From a checkpoint of a small image captioner.
Data: trained on rendered scenes of toy objects such as cars, trees, mugs and chairs, 2.8 epochs.
Rows from block 13 of the image encoder, named by matrix and row number. Rows with one number belong to one channel. Each number is 500 + 40 x the weight over the matrix's rms, rounded and kept within 0 to 999. All counts start at 0. Numbers have three digits each.
# convs0: expand pointwise conv (encoder.blocks.13.convs.0.weight, 480x120x1x1), inputs 60-119
# convs2: project pointwise conv (encoder.blocks.13.convs.2.weight, 120x480x1x1, transposed), outputs 60-119
convs0.113:475497520524520535484436522502464507511480427456454520508436511477522568421475522520562438459436505467512485507510503514531473525495540497497499507504471510461438553462526488523491
convs2.113:440476534436479481538497525479484503502485507504536482528471509511478528484509500481492536525514478465472481487498484504457507560515559481547541534607528477511560539515464491506467
convs0.114:588541519486452497469431465535486541560471544495478549463550494433464534563444544479464523439476500489500533611500536545577518497511484610494474518482454521574545395582436472418535
convs2.114:479546497429513468520543463509568481378504509492530608490414444433466449500460553518529535494491609469474479427574506564491513427542605474587588397482509574528499504528556484451545
convs0.115:527473496469532498500460518446467597534540517508469510514568483496467481502463476475447555519485566439518457495452533515454522505500500468528555481479449485469463450438466464465534
convs2.115:471512433483466530510506504468470627601553496523538562515433538448434506532582466522438506495489517391489521485483437468497494419535480395444553507486469463504471490485458532381449
convs0.116:551502513557513471523404430568522495519447497466488437497507487504466472575493443450523492537466454432513598480469518461540505491455530424519486475477510497472553435511468495430519
convs2.116:548458489440552474449544516491561490486512476501464540535574472556551420491487536448450533512497505460522490503446506539531466494493516464447491538528548474484485475558557511547488
convs0.117:513560549478499497432509374516476481556576562576432465571454527491537510524463443464541515467480498409451490545517504537473537478492577468499528483519499420535492445467555560536446
convs2.117:542527452518429526552615464489529589576601430409518545484512543451547519519438499474525472564494505438489527514555448546473553550521557486504508489586522466502529538420499474480496
convs0.118:504480511551421483507500518519477494519530535434505490546539497485545507421504570504463518539460516523535587570455498469541399534575508401486443455534546397479528523506544509472494
convs2.118:462507531484536508520482430394494510502470442518536456445475554481533488536562502517503464479511419438507490563465496520479498479529550484466453535492592535494473519446481483461470
convs0.119:490502520532488433523497494468499481479440453483494424475543501493499521498485446561469541476450488495494467407513481500414520508449535510509585474533578497533468542512488530481531
convs2.119:449530480485452454481450522461520612569496484474524437491415518544466513470528532484471543520533575515457449494479429518465490481522461491501507502500444470495455429500521539588513
convs0.120:504419481495502494532528509503502517473499465529493464528509515463419487526533547496426512560527502434480500547455510487507510515492458479499471502455486456516451481532484509496514
convs2.120:516415478485496557499501532513518532498526478499470489506477513499536502525487542515513497508452479488512479433510447434432476565478484489557535485534465467482535495546455514449520
convs0.121:522498512500519483523551439465530499499467512458421485534492448507525480549451504485478542527543479521514500513502497512544483487497436446488570474511449491549492500515551540489473
convs2.121:492512517492493555471559531511459567547532505531482479500474485477498501490510530569524522509495529476536491494433489512516500521491438537535458483476515504509481558449512506536456
convs0.122:514601520545486552467543522486499481503485549523477489524513474485518512481498505504497506449478496472425546494567497478495570541506511543463535521537547526482491525475564470506496
convs2.122:504452460546537512513508519530495499453502427528518513500484451507444600501480533512521513542546462564500527537543443507444551466476569431502467501503507456480447489538437493557520
convs0.123:463531434503491508473509527480421416572567507539540522485487495566528528525545529466495586478589523539535496492474454503386535480578460473451449469453505549537426534454458527435527
convs2.123:451572401431554533523490576431512590473547447430447442528535496387416452488544439419493507539483519460557453479461531530551487429533493471472516482522489437465409503448555507445470
convs0.124:507514566486483539491478508601480515476475518474579484537439478454510507575549501496413475533514468509459536534456505437478476424542570516508562427509507469553571506572498475492519
convs2.124:484537450481498466513470479489481492511472469528476519500564548517510535508487524554507493474521574565492440519498496525528493589456521457535430464491518508504512549566478509509478
convs0.125:495558529512402539513540403542487520380524508498528500500430482408512492537527499461462558466423474502441526501516544485489503488533622610524469400540466539488490438500538412413533
convs2.125:475553471558535571525527581519507451503471455553450493454479417485476488455481467547534454510510527538525451558576559438574533526603550561515451435444495590477482470406358465487560
convs0.126:451440466478532550482485498522446540524495524504503536502567470544492442539471516449526508499440542414508495509458478468477549538475504479496490495539454485508508506522520479503511
convs2.126:486512546519520538508479463446495513528474468472477552502503512484459464538542489466494503503500486499541499537549517493476588536513517488494508496495498481472472526483517537539435
convs0.127:467509476509514494493513475575528473524535523503506469455474534555496508516479513506438443488512505486472520506509572510494520476475490505497434466497523528492510505513515509522468
convs2.127:502556501534540412462448528523525470491467473521502531513448494543543544534528463512490560480489463510407469568504437527487587534437525521548509505435506473504501503428508468543542
convs0.128:488538527548465478515518453480458498452528421513433422543448513485524523532494422484592544466476519532516484531494555523530499555515449458434432520502530548465427532508506487511520
convs2.128:462498534425462514496606483517435479458467523463472509491464511468458403508536490511476471524460480523511541498531474492444492392472509497546528487554508509467525580474508504523535
convs0.129:547509531495476471434465507414476567496434535502519555533390481413505479509469451540597535480504472531404542446467600500546508435426489437455531510543574451469526505507459515554463
convs2.129:492465499526459555539519533538478516516439532463464537439517518465486496468391402530485550407511430483504460514492594473550520524482447533455462438466516450521570548438532507441493
convs0.130:545466488449461540514532551514547492481545524458452507500485503528530520503575510505435495505521517458507459453578499513507547506514475468498488493452496526495505463441491494496491
convs2.130:569500515522487483523461521497571492474551456460475473453514542442539503457488477503571492429498512498527541526482472432487523489475474526522479499488439465467517489471519473514491
convs0.131:517462473493517498475466479458561537490522541515512550553554510426488558466500572489506442464459525542504525548454434556454470501473521538500510515481572484484542569520479483554456
convs2.131:525538520457519555508508496493492534485472448545541445547472490500513478568491503474427472508517581546537469462481562524475448541530456492522504479481483478584511506530506492464479
convs0.132:505532456493489432467584450509491559478526507556477487460537464411495476483449500509487440542507440530519436454517590515489540473486557551494536511517524434490551546464460428473500
convs2.132:474518495445534520516469472464540512499423469504530455475532599485538465553503490443523504479567526507504386478391514576488480495495476510469495531522507487454481548452444500575508
convs0.133:539448449541460535428531568581517503463533489468520540561470541493474524461482517478490533511490553486511528589429454475530536469461557485487462506497526506539460538518511493486548
convs2.133:475519474533537495468528562533469451528478505439575534532489515482476584489516548468431501539483455505498510532491441464482446472561595517487533507532507476485518463515470542479461
convs0.134:532478527504530528546517455517473519536523471543547434472492531520502519536550539584486436462531483509567473416490512521548514453421521509507502496456558558486485528499507421485497
convs2.134:569503530486502455543507424518477451532502546536505514548517424479484545576518524505480517474513428478406544489505558490528506538519538508551513545488471471460521527544403513513506
convs0.135:546569461509524498514500495552522472508496488519516522502515445416463464507486454482484500539493486475509531454510553525519511528469468458508533449500482460513525500541497507437495
convs2.135:491496506466538499499551490555494429526548464470553477457491550529505502492482501477503473515484467446516542454575475525541496501505458479481455512422518509510494441578503492519438
convs0.136:530475545461478436395514557471476538489559551613428542526461455537528592487480536451544449505404506504565497509415513476594550519542495470416489531479527530564556531510552473560447
convs2.136:561515493517483418544577548502490453539521448581502507532493531554588494432472495406506516524558489480523538454538488535504515445519491444451541493484520468552440478432565405490504
convs0.137:480495494531486451465460448463529555515520472568499531513463403501515553420557518483579487525483516501544517495450491544439448467461481479451519430449442488516513591412494491518439
convs2.137:513533490499495448495490531489481501477563410442494449501588552513514500484401549474459482533482510540484606519415468483485519542522496474523466497541518463520518556521468519438487
convs0.138:529546530434483423542564507518497502529531475560422498525431521471515533491522497457496548488538460551474494510525494438415508528554530497510554471418474510551546531531545504530522
convs2.138:432477525448435519524465511424507535529494471536540455472444556508525484477530483466473549584541486585477521458455464502498461484476489499473444463536540542447525467475443476443438
convs0.139:502533438515461512529556482530561502521505437557470517525552468537467523483501525487591536505437470495544459541496510495507555420531535477464518532486541499507578481496592463500460
convs2.139:545515503506498519513479514480500412564458455488457515576517505515541438492424512507544484581532518544408512568563507519519425497492495511459474504453457486573437515463550500515522
convs0.140:493409522543595535461597492558535469481543620437469499508596533600432376469576566455425556495476537432505571585513508396540492438499502499558436470480569538512512523496526481410521
convs2.140:462498560490498446606492479440522563483487491479540456444556519492529517535529475483504494513488462484491557484477465516419487488553582547529607447579423531486457454552528449541490
convs0.141:460444468583541539588529508504485501490434490505504497552583571473464548446419553514544430547494459484452542514480478498460526452519517533568458499569497484521517509390503475459516
convs2.141:617444523565486494533447508537482560414526529461404492532503467511481474479458446435388483463551510527476500593508495518587485523529430482439483455487537453519448423506455510550460
convs0.142:486507543458520525457562497519542553484525458512551495467430480490464515541492502491454478508522473551512459445485516502495493532505516463497462533489520482510544464480479500474520
convs2.142:539500470561578478522532511481517494531538490469443420503583521482496470498477492487486519501441529517487431526483489535575504499532478541441493494479467514487503535428479485520537
convs0.143:450519505493452495540492486517502500502512497502458531484565527455540485430525430462443537533561526555453492541492463499497527461473513523536522484451445501405443518478506407537476
convs2.143:507574502443464483463448508535543462522477455488461533484556487400443504511473521520530554453546548501500440535555460600425543536530529534521475444540585467423525541518536480523527
convs0.144:468459567473488502502448480529451576514503565523520474539512561511480477487446506419468469474488485493512483543493506468539542520486587457453491517539488418532566453461486505584564
convs2.144:449561536514467490533550598538522498496488452519487531528496594471430538491488483572501470527500568559507446477539513577532509517536475452421507488485476499522420469499464547508552
convs0.145:561588475564482486533588494511537523519486517491526536453496462440499472516466477528491527490509523436502521532549608516498458568447510504563494405481460464515508503530472493497492
convs2.145:498452478379614586485499547519562496508529493526465494525483507598502451515540507490487494526575475454543607470582511566556559531576555446435526483453516550500614505482506482557378
convs0.146:559550497517479571592530514472487490537487508464545502544489552459491472566526492468565518454525485494448530579432529514546453504541511491548511551507437518522506462453489486514535
convs2.146:525515413521490405469485494543581522440565405500434511502564466580510464484472466527584460506425489495545517385479504439478547487484491518528442409510538466486506531515435478519413
convs0.147:527410578482548560555492510447489530546512620538451507484546509511477480562417413464570456502510527587472466530475502452544522475524470489487465527527532510536466474500504443543496
convs2.147:509473504592531416460498477507529520462511463499506495602445485530518504467526521451446512461502546490436453563521441484457471468449426521515485453507490436514423479493578503530460
convs0.148:553449495445538473535560466493537536562452507484439508488506480453454491467519434512476543485510403553496456523521503545494510471489532498522468514514482491562539527434504517531492
convs2.148:458495503483479501498503445530487487482452503538462477512482483483510517495522441482481529484522498541506508481469524565520512490468510524542458453460498560534486521549524477506463
convs0.149:592430543470578487411476431493530544462548582465527512478470531523523525503458479521524431493521420445506514564495531496507493477420486461460465546529552628488569498513521532561480
convs2.149:516486470526559512493434513500462518578510562498579549544394512407534467516530547539550455526432437498497447477497486518492516471488550518532490444592562531494509574478455547452426
convs0.150:454491483385508411516502437539478481480515542509594451508476445465506465470505479531470495486493484436512559497549517469462449496537503504532531510468518492553542525492485538496516
convs2.150:565480422547473527473529492565490560542475568455472473487467486532541514488483537453535488561550476438434535469498521531539529528532490524471472500538486491489520487542497513537466
convs0.151:430463557501444445485471454435419504490481461538503530521530528481495483525486497564495420462434551537470530581546457509519508453423536464521500472499530465544484483468499452481505
convs2.151:563501559521453456462433532518567525513550442458392565579527530496479459478522521542564509551543439493516458446569510522540549570486509493490473541479460480465515520531461453531557
convs0.152:498381450483453533500507515518512555491504552513555404502483545529438527523500465445488555458476504547479504488491427561442538529403464523530533518532457561458482532529529500478464
convs2.152:401561465530474429517496488393545409440506476537469532515425448489486467471455620469564518518471514504455558449532585536501542492532478484528467428503476471492467519561476584556502
convs0.153:536526469570529454464471472531502445509608515559482483513550507544536501530498498472529480447501530532510607505499481495492537527505506495485475445518523476545536530539536519513485
convs2.153:542452448484543557543556436539480460560494506484511465527535481599546521552564560508547529522442512512513519526497466494579456513436437460571491537549487530471546491523508503450444
convs0.154:447511525534467520542453495458504517498587495536503517538477491448511447462473543498397539548488481557525502484402553509479503513560523538529482523525479504543623549503498464512529
convs2.154:487511522490447552505492536510489523508468499593500485481535501509550527514522513491502537487525511498516540530432520548518485484539495479495581490514543523462534500566534410500560
convs0.155:458462507454453562479522478502491553524521510544443461479574506487470506471465494507493500524519415456511507461466495457559522476466475501517498500462533495512505468528486461530513
convs2.155:509539562483527471456534438522514490471506479474491542464485533482535501483536500468526515505517510476522523530439493467465506547477476464415559526486505447457510462536543483506467
convs0.156:505494473513385515534423431494499500535415476490538455459474514484482488446422419514480550507488498478515521390438542531527478492558445512545560484551513528473526548516464498494557
convs2.156:461471538494515485530485543561540458505535370440517457479570531565502491469490551565460522503537497587505519523481492540521465499555494465540449504515515448471496525510458509494593
convs0.157:508518520482407461501479522557464590514563470451474546541626455506543522585495494406504593573491461485488509520486463562474482450503499489572505437617501500480516517482495509398501
convs2.157:519457509557503528530468511576505496513548512508508543492507522470509471559475489472591589526546573466596409513472468589540535552496511512468514506473504507460436519499508476469425
convs0.158:541518525502450488465492465358512498425432478573511515490501500509491501543508529508473521451508559470499495531530474488501522500478565497485499533464508485465473463581533500508465
convs2.158:466488455491560459437464478532479489504482496514503565469514568470531411506444480470528531517493540525508545536483488510488519489525564526479468470423442470497559457481453490541487
convs0.159:452562479450475491531520529519497461531498483499495485455468475529455557490531570551491537541509474537475494506490518472499481511454443595509502493479489576509495525496454535529549
convs2.159:455497494499462513487447442475502528494481517471529516457476446542494569468527470470481525524472446548506476464480539500492463520485539554493504524537507564492522483476471448504530
convs0.160:424532523558512506472498553461470497509491413471456526420518471498478502516521550538490506557484435510472458477450489548555465517499488488452522436545533453459491555503488400516524
convs2.160:568503484538530513493449528553581536580516537537525523501479454511518457492558481557479518537487519502511495522491490473480470477456525424558462476448529513462543514413534497508438
convs0.161:557510484516539568478531468481497456545581538504467444536512477483510444480473557442499542547499517513503468567473484504471505402505515477486486511512540534519474482476564514505487
convs2.161:451540547525488423575472485420484490463495483491518491547502451538476486495535555449492441496524527457449460457493477512494538501482488498487544493506472507501490580472447530509537
convs0.162:455441455452496482496479465457486539503517474520469489500551498524447580409513537466489488474479533452497473544510471518449514566425450373476473497476423489483457471479479462536411
convs2.162:503527511515547484487473569604542496516486507529555512534446472517532479487471476442462509489485474496466460537538503479512508561550527486504485502462468472424470460497500502491478
convs0.163:511484512523469469477471480449459446498518531529491562481552536491506462482568507454519531442483568496457483536484425361536657427476597517537431430453512542507509452512422446558427
convs2.163:520431452508604534489614507530426441502403504407500453552486488539427420602527506592389501579470544498533481497521458552421467554466447527474503538485565516451433544449557413473490
convs0.164:376530475515543525499493513503491508484476521528583515454484526472515523542563451512429528557543557480502512503487473501502492402472446540526559477556586575444541428541551500521500
convs2.164:538520580533548522478517519456502584497590513582472489583550505453619553507532525515506450479429483485529502521505488499482489479440506561472505486619489449509484543527432483472518
convs0.165:514486467507524500467556509417493469554508555463462578499511561444512549505444447515557462430523571440477413474537450499504454394423489498394429456483545564376560524443570472477523
convs2.165:567538450444405498447519520482473554477491539562496496504436593519468493515502535468477528543479433445555515468510522496506492432482590466499493451558516524503518498467482535423497
convs0.166:489540458497527566498539527525511425457494506497480486472465527483544537527482481567507513487467421465543513554482531456471503477488506569469586560479532519570525479477488547506618
convs2.166:470570540551566455509534498485488471521533508524489481508543407524600453430394467454479430466492500502515505518549481476512488455452555509506447469479490486436563488474480452440509
convs0.167:559423530505442534544437504507507567568516452471516485468550548487493475550540455480483439580486616559575510517512527449580479535528487471510476461484516551504486432466450477578599
convs2.167:529419520431518564530537466461422508547447408465454448526518473551440540429505459394555548445480628520501456527446470413491448488488494489511499474561484455538477448547540439477469
convs0.168:435433543476481531525552577514564512474476546493460422486481515479475535582483509504488440524487516487489489439474510550565508485481472533584444507462519451488507466475511523522467
convs2.168:498501510449501493539562467585472480542507506482551513575495463490511514528427504499451562557535565459459535446550500593484561501543429548486511492487519547455452591517457502553517
convs0.169:489524432548467532472526525480494459510458508523505481529479467481530601491491528484493450549478554485456524465480525450534415503455535526542500503518441534514558548519480565540489
convs2.169:503479556463473464495493474497516498506473433507507519500528518465514523552429523542499498502532495515433484488563535470554502516471498503557488507488449526427482470455469465517519
convs0.170:458488486493467562364573551495482414465479522546499552591506467454559425458428510447384472471505477488494513576539443450468419507473505551498404470513497483569507519521482552530482
convs2.170:492497521529495469580472554486465474548452516551538455481465477548459439566499465532499511462498508509511401508462473547505512467487567512581510505521467374539445548441489594469433
convs0.171:459446503500499540502530522530502442541492436516415595592484399479601487461456452493506486491555551505502512451434479439503517491510478518513493456470526506437484469509458514522492
convs2.171:455563570514505466437534476430554463517469479543500496467476470476437545488479522455509486486479520500487505437522451483420508506502496556502577473520495461508502478522591552505485
convs0.172:494512539527487554531508483505406466490461528456456473481444538506491504526481471497438456520497435548493462452547549517557496494486506471526543505509475521466513513537496453523459
convs2.172:467547502431486497498483515477489482493493486515529422454549516465484482509434459545483492465464480484455457541465496513472481458442508482531473500554509539497525515527488499463517
convs0.173:494498509472527442528548515556524467433509494507416422360498444481519544540561497503459530491562440542528536481499471429529491532504479444513556564493547451502497543576571496478493
convs2.173:481460458492499459486420510504574487520558563535458479504497506504420530480542563546537500516396510417524457530470443550483619505473533453490499567582427540494470570509664430511456
convs0.174:509468472489538494471491475484426544510523527557545484449485525488472557460506481610476426513440472541533538458476548458527550537485444531527502562561519474520567495451453550533477
convs2.174:480501509536472472508501528505530500504453490545475511476497560484452488527512433572463535481465551528561485461501524466528504475514492442516477607486474472462405568501544548437506
convs0.175:536486530498492501513482502458499528536462484505547485578510531510528503500496502465450540501522481443514501492460477609518474476449536476495490463451504563473500504491481492492446
convs2.175:529492550540456488496535453443468456488457547487515489529470487466544560493461481473535496509473546457464537494467505480462515458453450490516544523516460502532497482530527491550512
convs0.176:538440487566564509522517517496502470515481493437512450532479474512546479495474526473552484508535485516457491490462432543487466498507523509507485541498449483523463566488513535519461
convs2.176:552520518556477532506458548420472505455514470511547524533468507492560462491529475504529498474548479437525480496492557510465513497546479473510461510514548559492512500536506494479475
convs0.177:440521491520518515503486479473488535507478470456504477554506488514499503480542433480493566488437491484467479508489471532515522484481502515476490520514503488532498507502534478520507
convs2.177:532458556502487557525513462549548501454435458464544544432530513503512519466456575538521538458536444467510484478543520489528472578508526525480486482495475540576447526484444493503508
convs0.178:442567500537441435513488467443430481497409460461486539512467521476501515538449446488457533466517491503492506483526531560514532511509487566535533453490454456508440489429504497473514
convs2.178:528500522492521540474467548540475486501470533482506495514484530489498484572574520516547489508544527464437466579524577471479527439476462560527536499501453469451446549507513497487457
convs0.179:502472458476548513527575495538450564486526461467530531524529509493426461531535463506521544492499502509504399522609429489495498451473471552527561511569501541489466527452516459490569
convs2.179:458517503477520420545468494542455531457502447472468566516469584545453507508518463433481489435457444536471520451513528469534473504513513510529560520556519532541499512533426446500544
convs0.180:452481458452517535472511489493531500456479509488475495512552459536499474440476553457512568472460496444475488512499531496511487477419501472483481512515498404491538502498503485534492
convs2.180:543505536490452497474504526512493471497489504451525499475483594517504541456526483496525551511527496544487538505522485524503519555522494542457513485506487509520470502548513454457476
convs0.181:489436543502487497470509502537496590475433471440473453458450538545460490496449518507493450487512475523538460478510550484522588494562522526521456450518552558443490475544500428428495
convs2.181:487557485464547467473476469521496465517532496551472519542492511528501484534466521495486512492507472477502479532512471503505452521440510499514563487523527504503487569541462454502478
convs0.182:584547462460510529562515492449482491490573406494466540518461529467600542492502523547461511453569454547499449404470509496482422525583522507522484488491505491526512547471493439481494
convs2.182:455474550474458529512437464502469469500483580554397503582444484536529511451533437528418438474525514569603424488530570494517468494516559480462435530490467555557577461496582507455464
convs0.183:528459544473536494523460501563468548529465532525455529480519505540458502470493525516481568496455493529468450470502472519479522451516442581503497515505526505454523518489501480579520
convs2.183:473476519500453487486497505522531536465500491469576452529445520461485518511477475494531536469529401510563488472548508495518533575538490610463471501604474536483515511449511446468480
convs0.184:520437478512482471519534505475505526489471548537484540487553472536480466530434397503520546476470559464461490548457519525501537438500505493464501490486542535493518478511566510598479
convs2.184:513481498540497511509526562511462466466537490521510523507461434511528473519534554505534509493453524469447470517577487557408535508487573548528528483553532513549508449522486536511488
convs0.185:521534412539541508495546536542564572494381461431501448456474459514510468497520498521504556506472558474514561481493500517497507472560497486539518502430512461523540526451541497527573
convs2.185:443455394439512525465515515563523509521523453523411487436506553476574452461516503543452450464527535474513480513497486491516483449524526538502498436583460495495493543428511517472517
convs0.186:529563520508551494517530534475462478505458467528506485482402543528528443536464556547390485530520510519505460500511471524416469434506500529523463473568512473498540471475507515468440
convs2.186:497509469507520504438532468476524490487493507490515484487495509508468478487542523524582452468492559514506438487520436528585479469480547543489505538493500513483456522520492496529497
convs0.187:410447493500400545516493490517472527552530530459547494540538552504518432531452431521505524485588482472505508520546521500438501562493512467516507495476480457445504504440495471472562
convs2.187:561453508488440506449505513410495465409499500519491516489519499525486455497494493438529500433502531525507457533533510579526509533539549529480470473555478427458481552515492525485530
convs0.188:526480515568560494552467458590492430500568483422520467442498525502568515543564510513515544538459524489433541510466438484443543545459507488494533489433510438490449549521526527463520
convs2.188:450437447484496528465466546562483430477452476500546514441505530485553480583509470549439483550521526480488422503466476500487404501504561553560480500517447513479506464496492506499509
convs0.189:490493526547521525468497470628480555478483576404496472421469536483553497491485506430498477511499496530533622519530481530424544501497562519442515508469464550498392425473543534477478
convs2.189:415579517510462460480495551438371475518508453591488508534501517513480463481464504464475529500516437432464566565431476466461505490508501521481541526458589511545582507538490562489562
convs0.190:489516480513485461532540515488557507492537490515564536464505490481487432472543484521449525504493517511485582475485561467517428579505486554565524506542570476508575444448524473507549
convs2.190:483527495419531542450470525452504472554474541441551527416476557477532477541466491435508520469446579552460497512520537459518500498483536548503462424512424546433480413449498528511549
convs0.191:511554520501450428412540455471449585562529530537490485483441449496502559482528492544498507553449466518463440454500480413477507548491599507570484455503459506502506510507496479582507
convs2.191:465494484525520547510542482475472394476534447493534508503470503480436515546492430475516557461424480485525483536483455536484520482544514487531443533514533540528511532442447464489499
convs0.192:559457492489512514505562447466461514459435492489536439445542538513482393603470383494521548478479541512524554474540555496345558501499452586467505599543492565479445456533556468474422
convs2.192:374503526497483453523352454396571592433501455419472449502532459539517479540459524580467439471471539496619431499475567452600438496526458481556524515537573420472482541479529479423526
convs0.193:455455557447472537433555442559495508492550492525485485525498490517466443538575460539537461484486502471545528506537529476553546487474557519512535485474584503531494517542541542428539
convs2.193:507458456586513470553514468508512498470493516437503503496514515523580489471421511453421441583528463428494511523576500473498466556564511554469619545432518444390572545470390526436476
convs0.194:519481511525502547540562540472408474523452519511525484487437502488523482530410492523489468450511512482533450566468546461523440532529505513497470490491430529534542525563560531542564
convs2.194:492521489519537471439525480467500497474517498510546470486550478522495525451475432472503471473511511492536497498435464446494512461563503519499495459463516480466519511504498475492470
convs0.195:537499526499558485548450486534478493439494538494494492583508425517517447504467491454435475552496471503521485465489555460454550472495522501517462502464514383558425523537496477476533
convs2.195:439496456455559431466503486483545517558484561354488547544522513421541554508506468510553497506547609476469457510506448508506501545445510492484542523579536530506517542575512513577505
convs0.196:399568528477502530498422486488383555524529519439503535454509495449490514459498497495489508497420548499509500496477513477536506552534517467487504512496478506557497517512493515500508
convs2.196:474478506492518510494538493459500524491503497547479488522551505525488457467463473529528583506564489465547492451545520516521490503474472570472495444446501497482548527467549477472520
convs0.197:521582499447507480480531516474431499437491477540504572474446507444581467545492451502485446505514463468512499391485483510492479549511480549437499483497543508421495451459610478497484
convs2.197:529556519428585511469474471461527552521526497494471500529543565506458494453548501607548454429464519454559529419444468435448531516448466555534467495549469517529498436494530505514542
convs0.198:488499596446440448458477504503526492462518529583467499528504472492458456496438467573526499607481534517498509515492546497533520534530577440497481467541457588568455460529471471549497
convs2.198:480466446543463390480476484381393484510556547533432464487537408436490557495472444500528446515474528542468505511504522522435529484488554514474588523474487503478499480517499443499450
convs0.199:488525513539503519482546548480509481532473505440520444477512446513483489473532536544489493415578604475494480449482525521508407500419483578588491484477446420489493571468471479557528
convs2.199:590466443542550534488488453569501427542602590445506510591458374507532473514457530572467446583504578563518561495438569619621471575475475507510537589587476543558425429471514519487371
convs0.200:441516494480526454532477536486442505565485484471477463517516413480474454567560475579453475441540503502518477487448523527486494503519464529398496493459493486506507514522514434511463
convs2.200:450514489420541539522520532488496492540453529501500530599453537525550459481549449531508498504554509525553480513440433576480528520415534491442541510416482590524531513500509499511419
convs0.201:522531498423520541538550462553558566511488510530498500487469441475512499548507495425527474491502484467535507475535470424542514465499515457544502557488485471507476457511492492523467
convs2.201:443519460477480512543511448546527477552552491464490474511503481407511480410570463498486477504518464535474518561503489487539494503486475518440483461474457432542504552529497546476486
convs0.202:532490497428496477544557488458466494474507504537517520571525435485517489471618514502470506463499526474518471505525506567546489512430468542530558481468543511543596520570543497503486
convs2.202:512451536548479504534450478495483535474498534505511468438535430492525536570516477528577508532515483478476493537532488507529416522466512529568462500480475446471522504567446472527496
convs0.203:498526484608514573543519511477510437538467436487538456558549537558448457494487528510420472537408461508558583473538446448576474440501490500588461492581556447517494478474480512492500
convs2.203:528434496464477503557567504486463574474538536465493435498501511496468487463474460511478496492563518430451478580469485513522480571548414506480555472514546488501486513495517467514525
convs0.204:486538490514450473430422538524528461500481468533411590500454562503487563516533451515448574520510525483510470505533554422480519493501508555498522509556471437482498495437518434554498
convs2.204:564595465518505475495497507589559531589590503523579463466528545607503471499503451452526519546508518545473476471569540553488481492511543420491504513538441460508504541555494492462466
convs0.205:482522455455452526463469492525477507483503479503478497631556486480541570540540528570498514440505554475483471502422463498459550409423474540618460446415580495501546465526474501578549
convs2.205:494583505478422449513466448549605490487502437459456469446522500538543485510541565551471478527497517529501446515474533514452505529542476573519494513480485493519521571454437443478494
convs0.206:504508439529546560469490571541491484551508513508475550471505503541505464485559552506521478468454514487416488506423531513415455498500540485482584476550497467464488483498590487568538
convs2.206:521490521588531556503509581492505522489538482521542540529530473475522486496510485527474507531543457507494533434494502507555560467551477485491508517487523576577485530474531523510447
convs0.207:420523567527572489478456504549496516544562466547566514445466487587486530472524521461487477469499496535427471470517500473597466523493515453576451508471509521511549496572490465468455
convs2.207:509494452463393571526453462441439541490473493636380515468495510475532563534515474569395555529396513480535577641421537489492510478583497469484518568526432495500515537431507569585549
convs0.208:565506487554522499490508557385502442484462482448523465491528526420549530507563523481548502387523486474458389468466525562520465555540467515504454483505487528502484539522488578549491
convs2.208:484518512526576506496489534565470518480511480450491545496469467508494530543531456602537472496520486494465459500486494483490454564477513506496487491529435540431491436484508491468490
convs0.209:536489493496512485485452432511490486559482490561518534477505476467502477490516500428537498552433557488409481490498452558560560487432491512492486458524438507579462411404544495484470
convs2.209:386538530486493537496442572474509529454460407527504416519554413515458554391557525500486534517543351561549536480538501514516511535538499468504469458503536487541556431567505530492454
convs0.210:487487562469462467510492513500488488558504471545414538508523532473465458577543527453473522441577435409454551419410509492471491573491571596587523442581516493534482501517524429492568
convs2.210:465508437484499529526420527462610502434514435545480466524564387547421475469463542522454473367421518483633471515470594518600422489495565510341462507433468547496555456460624529566516
convs0.211:547487509510540456530453526509558479526480436465436456445511500501481491495427492469389542453574523503494551416468497524509580510461445535520525489503504495516420480505514528503532
convs2.211:573422538470543550521501478503525502550526542554525493498556493444490534523497484431441496490505579552484407580516382588546462521578461455490495506472550440501526536434545531487487
convs0.212:526469556496506491532570514461544514502495508536568509526511460506493517470532522472536462486468491526497502533509491512480542511554545469513521470457526529473494506479538544524487
convs2.212:565543538418513500518459520499525568531485501516458507455537506550481490453443500550484564556469445577496473483430430481513515435477546468520516528465448577565536528484507545446525
convs0.213:424536477489493497525454502544535576475470565502480456449484458440495458603553532525526537501492539497464557527526537514461527512542543545462450448560528484509547437484504457447541
convs2.213:502517495550549578468423556518486494511530519418542558536547546461469508457551508631456545479499575514494464540567546569480578499507463434485478564422468517478463463546498569515520
convs0.214:452439497419435475554486493480528547455525452435451525504479499527465515525489546533511481487470486478507523510488488569513488567468525576606530469479532523518546469492454466481453
convs2.214:524457519504484484510517490474520574527452516456555542440549562527496503543526500452525533405411471476477501517498554418571504562444529496462552425478476464497466504489472490537453
convs0.215:505489429506487463526450470544483502529464481517539496496629578540473472534598510548483539471430528465557541503463458418591489569473499498577558497481505422472535535443551582509479
convs2.215:418517483493556491391488491507466619513499372469528465521522427536510431600580535544475463459471506512447420507492434465548540510514525453532495492566472385503444570484451482440521